A small image-text matching model, trained from scratch.
Model: encoder arch resnet, encoder activation leaky_relu, encoder depths [2, 5, 5], encoder widths [80, 160, 320].
Training: adamw at rate 0.0015, batches of 128.
Data: trained on simulated stained blood smears, 4.9 epochs.
Rows from block 3 of the image encoder of a small image-text matching model, named by matrix and row number. Rows with one number belong to one channel. Each number is 128 + 24 x the weight over its row's rms, rounded and kept within 0 to 255. All counts start at 0. Numbers have three digits each.
After each channel's rows are labels from the 100 images, of 14976, where the channel reaches its highest value: "strongest on" is what is common among them. Only what is clearly more common there than usual is listed. The data: simulated stained blood smears. In brackets: how many of the 100.
# convs0: first 3x3 conv (encoder.blocks.3.convs.0.weight, 160x160x3x3, each kernel summed), inputs 80-159
# convs1: second 3x3 conv (encoder.blocks.3.convs.1.weight, 160x160x3x3, transposed, each kernel summed), outputs 80-159

convs0.94:125215137123112122114165116173105122189139116119161133141115124117156123123110152130106106089115161151138090167123088100104117144134148133138108159113158137120114153123111133118130102147112169132160112138123179113098149127125099105121122110
convs1.94:153122112147152143170112142152172115130120145150111140101152137152117126150162157098164168126174114145166165119135134170184129105131153144119103123156122113117170131145152114152131128148154117155131117156176113111179122102151106169155149151
strongest on: kidney-shaped nucleus (93)

convs0.90:101177149110125112097152093163096129182132104097160096157111105108154115104114129140087089129114148149135084125105093093086125154146127120149123114099142151129097138108103147104142135154112166097147143124129147124083146118111140091111119096
convs1.90:154089090156116141160107146105149092098097158136092130119146150148110135155136115151128146126168074111130152119153117140162087091133130138110103159144120090119156084153159154166182103127139108141132107121127095132148108086149097156153143144
strongest on: round nucleus (68); spiky cells (34)

convs0.79:115171160119155127108146102166102124165137120110147109115115124109172108107121153147095097115124164145141106150126123091102126134141135127149106142107175146149112121123102169108145075165110156111145135121094160096095154122123103111123150105
convs1.79:147128092151111143166118152130158132134122167153115136114159141157107134162157137094156168127171103152144147135151128157158114110151157152129104137160110109114152133156156119170138140127160132150143108154151123134166140091163108177159139151
strongest on: kidney-shaped nucleus (57); round nucleus (43)

convs0.141:125089107129098127127101125099140114093112123124114128139125126125085141127125129135145146136135088104114138078129140147125119098127115134114128101133086114089145146128115133131129175088134095141113150135164092178143105128129165140128113131
convs1.141:124090152122124097121120109134110114108112092120113132114123111118162131094112107169104097116103147114093118135091093103075096130114115091102196137126160105162114081116119124093111121134116125100127148114091107148092124182099169116119136112
strongest on: round nucleus (69)

convs0.13:101133118092103103097148091114103142130139093106143101129094099093116142104087151108105099092096119154146118147098090099096147134159081100143119146094128149111096139095099106092104137130094143098122115087141141138101148104105123094100087101
convs1.13:164121138158108150150116159130160114105100131156107124127165168161145109136139115124141137141130133097094139108144120143152106121099131130123122137142149106134171089182177140130142119146157109135131126117140102093137102123135111144157158143
strongest on: two lobes with orange grains (36)

convs0.55:098133107097139098098145095097106143123143097097147096108094104099108108096095174113107098106104136139141111130096110109089144115154094101145084152099122126115105109095098109093104114139099141092097106094106140114108145097101115101096091101
convs1.55:161094104163108134147114154173138112123092133147104125146167142163149125128119110139127146105126115126123139136125100133130068111132144107118171176144143096109154119154156142126151131147153128137163144121160102128136120131115126140160151135
strongest on: round nucleus (71)

convs0.39:101142112098129110100145090097106147140138100097148095098096107103110105098100177117110098113109128144149103139098108109091143117153104112145080150098122135102106107099093117095105114144101148104086116094092153109101140097103114102096103098
convs1.39:169094094167105142153113160171140098129094148156091135133166149159130126148143116134137157112143119136139146128134110141142077102138140125109155165150138107106156132161165126138144145159160134147159143137154096130152116116138124146162147144
strongest on: round nucleus (67); kidney-shaped nucleus (33)

convs0.71:098143114101128111097136094102103133137132098093145090090096111111113104100105165117101099123108130137147103123094114105099132113153098108139084133103118133099104116094098111092097117143104144097088120097088140112101135091103118094092096102
convs1.71:167093090170113135151101160160135095121099152159066135127167147158118124140140114118135152102136093140148145131122104141133089086147152125098154154148137096107152131162162112143143129157157125157151131133168097133137117114136118140162143144
strongest on: round nucleus (51); kidney-shaped nucleus (49)

convs0.35:132114093131102137131081131119129090111092132132094117117136137141082113133135104147136134143134087087098111074134132137132089079115132137087117073134089098088137130132128139134133147088143088133110147137122078136134097131131149138127132137
convs1.35:136077159121149095129125113155131114123107093131144163112117107125171168106122129174126103102120141101131128122080128125092121116098138112105174132134147112145126069121117117107115114164120127115133172134121121161112115149105184120119132119
strongest on: round nucleus (94)

convs0.159:123123129122123131123112134112116086103080128115110133078128124132098097137136124133114128121126080081103109080119107117140097085086141126087082065120095103121129120115140128116115124095129092143105138151111096125127075119120142128114106158
convs1.159:119080119120121089107110101135112094130094104116104119104117100108137150086111111166113106098108101110138120104075093106099113081144122092112158132116163077130111117101110088103125113142108140107124131116126086158101113158102135106113126101
strongest on: kidney-shaped nucleus (99)

convs0.101:116154104109110120109140108105106145157131112113149089097106115114108098114106160119099102116117123138148093134110108097108140117163107121139067135103122139089114116103093114110109121141114153099077107104101150096098138108114100109106104109
convs1.101:173115101169126145154098160168155109141116156160091143125163154155131131153148146123153155117151123151156156147134130162162123091146162140110129150151148124131176123167165123156142142184154151164150138140169114117148148109151132149165158146
strongest on: round nucleus (69)

convs0.31:111186137106115114107153104135103147167130107107159098107109119113143111117120175122095099101124157155171098151105095101093136138156140137160097149107151148124113127111094134111100118174111159105116141120101161113097148120112129118104116101
convs1.31:161101092160131147168097159138153095105094163154091132116156154157098129152154132109151160115155100136154156135130121157174099084140158142120112161148114086098164122169167126155155107136160118153141113138163094126160113100154093158159139141
strongest on: round nucleus (60); kidney-shaped nucleus (40)

convs0.122:103131112106147106107147095095112152113150103103149084103099106106116104098101178106115100111108139140151116144100108105084148124162107102152080154105127133122111108102089105098085103149103147089090099093093148108112143100106100110102102099
convs1.122:157099091164111140152101154172133106132095139143095117143167137160132127129126108124137145099138122127126144137124097139132073115136145112121177172143124097104158136154160122126153138143151124139172150129175101141146123105124135146157137141
strongest on: round nucleus (56); kidney-shaped nucleus (44)

convs0.153:101154152111131111093140092155104114174137111094121111125110111096150118090104141135107103110120159137127107154111139106100116136152125132130116154101156119139119109111093145092156078173095162111155129129118175105099142128105107106102150085
convs1.153:158134117153104156162120154142157127144126173157121154126157148158133123168156136121153162144161124156152149146166156151148123130163157173129128137156126132126149149157152134178132150138156135154150128155141137111161144105170121168158149156
strongest on: round nucleus (62); kidney-shaped nucleus (38); spiky cells (34)

convs0.156:144122109143121144142089152111137097119096141142103126095142145147097091147147113135136130126132086086092120091145122133147085089098141139095088071144099097105136112144157132145127111102146099130103108138096093088133091140140106134139132154
convs1.156:137093137118179113142103116148143092112106091141112127086117115124138143100140131112150126091145125108148134103074135147127143094102145104087130090143124092124150124116130105100095103150128104130124152142208094140127104132098144130122125135
strongest on: kidney-shaped nucleus (85)

convs0.3:120192147118145121110151096171092130184133111114149108130111115112156110102115146141105094107122184139143091137115101101101136150144139126159090125109162161139108123118099163114133098159110147112131152142097157095091144116111127109117145104
convs1.3:142119095147121148172126153118163117114122164148115124126153144154108148161156139105141153124175083148142148133157125159165107111142143155132109162150103094114163106156160129163160121137157135150146104129134123146160131087162100178158140154
strongest on: round nucleus (54); kidney-shaped nucleus (46); spiky cells (33)

convs0.12:136103108138141139127105141107128103117105138136106145090140140139112061138143100119123128151137094091083127097140147129142101102081144133098083084138108104112133093137141125137127071110141109137097098148084108074127093140132110134140140137
convs1.12:128137153093175126126139097131140137110126132123141119106103099115136153128131110115123116100138145154158092123111136113132151137149135138137099076136126141137087134098104121147113138110122130118111146123178113126131149117147126124117125117
strongest on: kidney-shaped nucleus (96)

convs0.11:126102109131117127124071131117122082109082128124088126112126128135090112126129098131129132124126088080079110076125113126133085084096129127080115067130090086096138122125130127131122136091131084134115133136114079125127089122128140127129119139
convs1.11:106099144109149081109101101132104128112131097104115112121106092105148146097104131152104103100117135124136125124082108100096153103127116092103157111114161101154110118093102106095101113135105120103129156120136113159096120176093149109103104104
strongest on: kidney-shaped nucleus (80)

convs0.7:142148138151140153132121148122144113128122145141117139103147146142142095145146144148142134157154126122114134127158156154153121127101174160120117117133131123143152091153151156133160057144138139151121098160082145062148120163145087150141170133
convs1.7:135136131123175154148104119138145104133117149141118167116125123142121149138168140140144126136145136158154141133131170146123124133162150161094113111160123133105136164113125138164120179138142116141163178153160130119131151120161160143137158159
strongest on: kidney-shaped nucleus (79)

convs0.50:105136106095114102096150089108102143140145096100150105121096099097110131095087161100106101085101118146138118140099098096085149132168087102143108147096122135109096133098094112100106127135097150102113106093127143123100148102108112095097089096
convs1.50:164118131162113150158118164148160114112098132160113129119170156166149112144134127116154149129147141116110144130137113154159092125124146129127133149154149113137176123174180126132146125138168119140135133136153112101145112112134115152166156153
strongest on: round nucleus (59); kidney-shaped nucleus (41)

convs0.14:100141157099143110094137092146121134139141098095131120137103114091151103092104170140119120126135147127122130145102123112107137132145131115137105143096152121150128106103090136087126078165092149123111122107090160106125133118103122116099147083
convs1.14:154136112152102152158109154156151119140127175153104156143162148159133131159154131122148153145153135155150149142167157151138114123167157166108144137157129122115148159160154128169129169146155124151169143155141130131142140120174131159158152153
strongest on: kidney-shaped nucleus (61); round nucleus (39)

convs0.20:103142104099116104096147088109102139141146095101145099118100103098110128093089165101100102086100119146136115143099101095086143130169095105142101145101121132105101128102091113098104129135100144098109107093122143123098149102103113096103095092
convs1.20:170120126161111156161120160154159116118104137164119134118173158165148118150142124116153152129149139121112146131138110153158100129131145130128138149157147123133170126180175124132144132141170122142140133144161117107149116113138119155166157152
strongest on: round nucleus (63); kidney-shaped nucleus (37)

convs0.112:137117122134107142133073143147123079121092140133095116142134140139102125137137112142122129123132105084089093081134117123136071082106137137081137069135100088100128145133139141141119164091140087131137154138127082151126094133139155128139129147
convs1.112:114077149109175083130092104134138116110129094119123122104106092109154162096123160146132125105133122120146143119075129126112145098113127100095141122134142083131137119103111107099106097157113112121122147136174095156125115151093146126108118110
strongest on: round nucleus (72); spiky cells (33)

convs0.61:106158152101155113113165097161103149172148103107161102136103109103164127106108155130098100104116169151144106152111090097108152161168114111159122148108161159152103135106108140107119122174101162120149141122121162120100155112113114110105119105
convs1.61:151126108142112151161115145111167108098101161145115138119153143154112131167156140099144164138174091142138140134159140152166103113145147161125090145150114109121158123158165129167160129121154123137137107142133117123166132088165106168152137150
strongest on: kidney-shaped nucleus (59); round nucleus (41)

convs0.29:142151122153118153133125149121140132136115144146135117104147153143125074149151123151129126144146111119103113120158140127140127139101161157133099095143124134117140103153162163144159085130146130137111094159069133061129120163148096138145156145
convs1.29:139094137127204146159110115125161096091105122137104134092123129143115160145158130130149133099175118115142140097116133153157115080112148142100098130158121115131143103118128128134133130134137103128130160154182078137149106092139168157133147149
strongest on: kidney-shaped nucleus (96)

convs0.75:149148135150137157135131152133135113140132149148126124114152153137146102149154127163122115154151134129110122131159154137146116120112173167120114125142139125137146089160160168142194071147141138139122112154080152085133129171148101140145171134
convs1.75:132142152120167138154122121149159118117143148138140156135122118142145147143153139148150153135157159158177137131142168151144129147157143156124121113151135160127138151117129149148110169159141124146176188154148135123150148129148170164139153148
strongest on: round nucleus (61); kidney-shaped nucleus (39)

convs0.82:113176146112150114104152099159105133162134112109147098127107112105160105106116159149095102113122168144140101143114112097107131146140131128145098135100164147139105109120097168105148093167107150108136132120088160095092147122116106109109143097
convs1.82:148124100152119151169117151137162118120117168149108141124155142160117148165162135108152168131177106151146148131151138159161105120157151159123104144162117109120150134155156131165146145132159130146157118150142119139163137090164122178158143154
strongest on: kidney-shaped nucleus (56); round nucleus (44)

convs0.150:115158162115144117098120095162123142160131115103144057140108121097159123093103205142107113132138169123129124133112125119115142147144112127165092141103149151136124119116100164103128099157100140107130112109109148094112128117106093131113146089
convs1.150:155133102149124160170127150132158131140128162153121144109160149161116134178163139096151164129170106165155147145156134150152112126153165161123117143163115118124146140153155128170138144126159140149145113163145131129164150100163128163161143155
strongest on: kidney-shaped nucleus (58); round nucleus (42)

convs0.106:099137112106149110104137107096100142138143104098145079093104109115105098105107184120110095117102130130138094119105104106104144106149104104139073132105111117105102100104110128110096107153116142093084117099085135101113138102103121104101101119
convs1.106:164098089173101129141094151167137109134098135149088136119165142156141142124138135143133148114133090143155152137121107140131093078162166113116156158149151081107146137151163123135145109158150135158154131149174096142129121119130113138158150138
strongest on: round nucleus (51); kidney-shaped nucleus (49)

convs0.146:110141175111119113100125104142119137143133109102139105158103118108157137105106155141116127133136150122144106122115147119115138141142103118155085150099158147140129133113099157101131079160101137117132082103103144106122116112114074133110138089
convs1.146:154146120152118144162117146147152135156142165153118160124158137154132120154154149114156163135157130170153157151157155160138130129155170170108132125154128121118160152146141123169115156156151129166155138170152146126154147125170128160153150152
strongest on: kidney-shaped nucleus (78)

convs0.52:101146099097106102097150087112104136140143096102143107114099100100109130093090160104099100082101119148138111140096093094085141127173090107139105141098119135102105133100096111097108132135098144103112111095124143125100144099105112098097097091
convs1.52:167121130166112158160123166149163118112098132162114128123174161162145113147139130112155150131147143114109148127136108156157106124125142124131133148156143118135175123176178122133144124136169120139137127137161118104151116109139113154168161150
strongest on: round nucleus (65); kidney-shaped nucleus (35)

convs0.133:153157147154132165139151155127149148144148150142144124132157161144134117161149124167132120152143146152134130152164152136142146151124157169139135151142132124135142105164160168146192089158145158133125113139087167096127153183159111133147167140
convs1.133:144129151128170144148119128159163115114127135147144167103137123146157134147148136147155162148162167140178147123130174146158107129142155148118126113147144155143141132133135163139110149177143118164156173164149134118165138126145160156137162149
strongest on: kidney-shaped nucleus (80)

convs0.95:129100123137109134129090139102127103096092141134108129100136139144092099143140115141134134140137097080099118069135130125136105088092146141097092069140090097101141115137132146143127134096138092140105150147113087127135074137137165138138126155
convs1.95:128088126121125088117109105137114103131089102123115142097115103120156168095111124169112102093114123120134123135086090109096120090137133101122164143128167092133113090110122101106118102146121136106120135124115097161088123173110141109120135111
strongest on: kidney-shaped nucleus (100)

convs0.98:112173155098148100102150093156104150158145097105154095141097106102154108097106169140108100120118162145150101147105101099098142138158119109158106127099168160143112119103091140101116112168103147112125140117100161113101150108100134117099125096
convs1.98:155108078151120153169099140117137093112106161144091120123148153148096150147155120133131145122154076130150143122153107148136079085135143137109126172144105083102151105158160141160181103131145126140136112124154101136143108082154110167153136139
strongest on: round nucleus (56); kidney-shaped nucleus (44)

convs0.125:138112102139114136137081142120133089112083138140090131113139140147090106139140103131131135127132088081081114082134121133140080085096137138085114067136090090094135124138142131141124136088141083140117128143111080117139084136136133135135129142
convs1.125:119097140105180097131087099144137110111123088120117124102114091112147152095123145127142127095137128109143139108078126137115137095107137094084135090141134094135143117101108103093097102152120105124130154138196093146122110145095158125110115121
strongest on: round nucleus (64); kidney-shaped nucleus (36)

convs0.2:108136151103119110111154095166113150168163108103148118161103107095155168101100142132116119116132188144147115149109137120100148167166118113160161160103156142145125137114096139106131125165098160120160144124143182148107148123109129118108131084
convs1.2:156152124149104149165123144131153134129123163152135162095159143157144094173154146117146165142158112163164142158163152148148112137159160171126113141156140131128152132160154137169132129146162138163145119163121146096156151103165107165153148154
strongest on: round nucleus (69); spiky cells (39)

convs0.144:130096127131141125135088131133115089091094129128082159127131123133113089126140087104108117130129096073074139084124120125134087083086153116091100089130109094126117111122129107136105109091135086135120126150106088118121077118124125123126136137
convs1.144:086121130082131096107129093155108130105139119093129101161090085096132167122096112139108114082113147142147103117113095098107132126163102106134153110107140128156102143079097120117113165114097127106162158109142113186116129131113136127101083101
strongest on: kidney-shaped nucleus (100)

convs0.113:134140146135107146131095145117125092091089140134114114082136138143108100145157126160135138147139087097123118088138129128140083094092151158096101060126115116118140132132131160140128121121136095131109144156090103118124093135139140144135151148
convs1.113:144055109122131114137090112121127069105076129140096148100126113131123168125135104136120121068135094097143135116090091119099089063117137112099140147147137082111113083116128084129110098147128120130123125130115077173123105134125134127128119128
strongest on: kidney-shaped nucleus (99)

convs0.24:113161148116152120107148100131112133160134116115156115111116124116154079109116162142109101128118154148126112144122125090107133149124127128160071146115156149134102091119100167114163073177110158106111113127092157071098152133123123112113139109
convs1.24:147124096150113147161116147150168111137120166148103144127150140156105149156147130110154160137185107149146146121157131154171100103161155149126119138159110111106152127156157122162140152124155124147149121147156111141168133097161127168162143148
strongest on: round nucleus (54); kidney-shaped nucleus (46)

convs0.126:112177152107135109100149093155110155170139108105160104136102112100149101099104170145105104111124164142141109150110112104100142151153124121164095137099164154142115110110090159101135088175100153105130132116103166102103147116111115117107141092
convs1.126:145120092148125160173112146139158109111121160146097130119154147156115148161158134110148151119172095144154148129152128155158094100151154147118118161159112096109156128156157128159161130129154128153148112149155112134160122084160106174155141152
strongest on: round nucleus (56); kidney-shaped nucleus (44)

convs0.96:096158103096093102092148093095103159141131095092158086120103106099096121096104161119102107137124109152154098138100131108092136137153115116150105122102105144084112127098092101091113141132097140098084120110124146135106140102096136101095108095
convs1.96:165104098172104141155106160143135099111092160160081146128163161162124122150146097152124140103131098117129141140133112127145076080136153130110149162146145090133141101168172143159158109150156124138141125133137105129137107129151118131170151150
strongest on: round nucleus (58); kidney-shaped nucleus (42)

convs0.119:107148143105143111101155098142109133157147104101149125126108114104156107100112145131093091111113153146123098148111100103101140139141129112140092148102150125149105105110099144102130071167104159120131134123092165087088143113113117100105132102
convs1.119:156126104156103155160106157148163112129119169157106151142158149157129129160143135133156157150159136139140159134165158163153117121155153165120133135155121126108164148162155133167139157144158117159158136150147123123155130102168126164161160149
strongest on: kidney-shaped nucleus (58); round nucleus (42)

convs0.88:099137110100122102098146092096108140133137097097144093107092103102107109094096166117104095103103121140144104134096107103087134116152096104145085151097127130101105107097094116095111119141098145094092105086099146108106144097102112104095096093
convs1.88:163092100162111139148118157167142108118088128148105133129165141158152127136129119137140151112138112125122152127126108146143085115131140111113173173142142103122168120156162137118153128152153126142163143131161102130149105125129125148156142139
strongest on: round nucleus (59); kidney-shaped nucleus (41)

convs0.47:146127119151128158141127149104150121114128147139125110108152150140124105147145137155140134159145114125115143132162160161141128120111163169114104120138115112123170086161154156138182074133137135145092102153083139089149122175152096162146170129
convs1.47:140131154126162147146113132156140110118141151139143158135137126143150136146152127152139134146151159155163126127154183140132127151157149167115139118153134159133128167126128167152111168163150113130169191152149138118133144134161176151137160152
strongest on: kidney-shaped nucleus (64); round nucleus (36)

convs0.140:098148105097116104101150091122097139143142094101145100112091103098112137099095152101096094078099124145142100136097093094088142125168101108137108142093125131107094140100096110100096137137098145101123120101121145133093141102106114104096094098
convs1.140:166121127160113157163131156138161109112089134163118130124167155165143116150140129104152147122150128119118140116125107153162100124128135124139120156153164121131174118173178108136143135135164129148142136128153104104154113105136107144159155148
strongest on: round nucleus (86)

convs0.92:102175143110117110107127103147110100155135101097126123133108110104150113102110153126105102125123154128123100138114121118106113126126142116136109139104145114119122111115107141110129076159101148126142097138097164099106125123108083114107147095
convs1.92:153136119146133152163115146160160125147128161148108159129151139149134139152154148127160163130162129168163168145151151163149138130170159160111123131156132133127164154142146134161126169152152122168173143163151134121155139115161118171152150155
strongest on: kidney-shaped nucleus (79)

convs0.9:110169164100120107102140106188094128172135102102156093162103101105160157106113131127092090102111165144148093135108077089100127153150121113140146117099169162147099160105111133106113144146106143098164156120147141148092146107107132100105115099
convs1.9:152107102159120154152113155071143109086098146141093112119148157150102133147150117127125136119148075119125143116144109151156101088120126129113091164140113089117161069165161141144182092112142117138110098101138095136135105084138082151150144148
strongest on: round nucleus (56); spiky cells (45); kidney-shaped nucleus (41)

convs0.28:100174161097124108108156088172095143173142097099156099154105100102157135107108144121096097104110168153151102147106089102093135154142123112149132121099161161141110149104099133100115138153100153109149131113135158135094158110104123096098114095
convs1.28:145102087152114140158102144099146098100106167137089123116145146150096127158148119127129145114157076119129143117150110152164087088142135141107096165140099082110158090154159135165166098125141111149133099123137103128146110076160073172144136138
strongest on: round nucleus (52); kidney-shaped nucleus (48); spiky cells (32)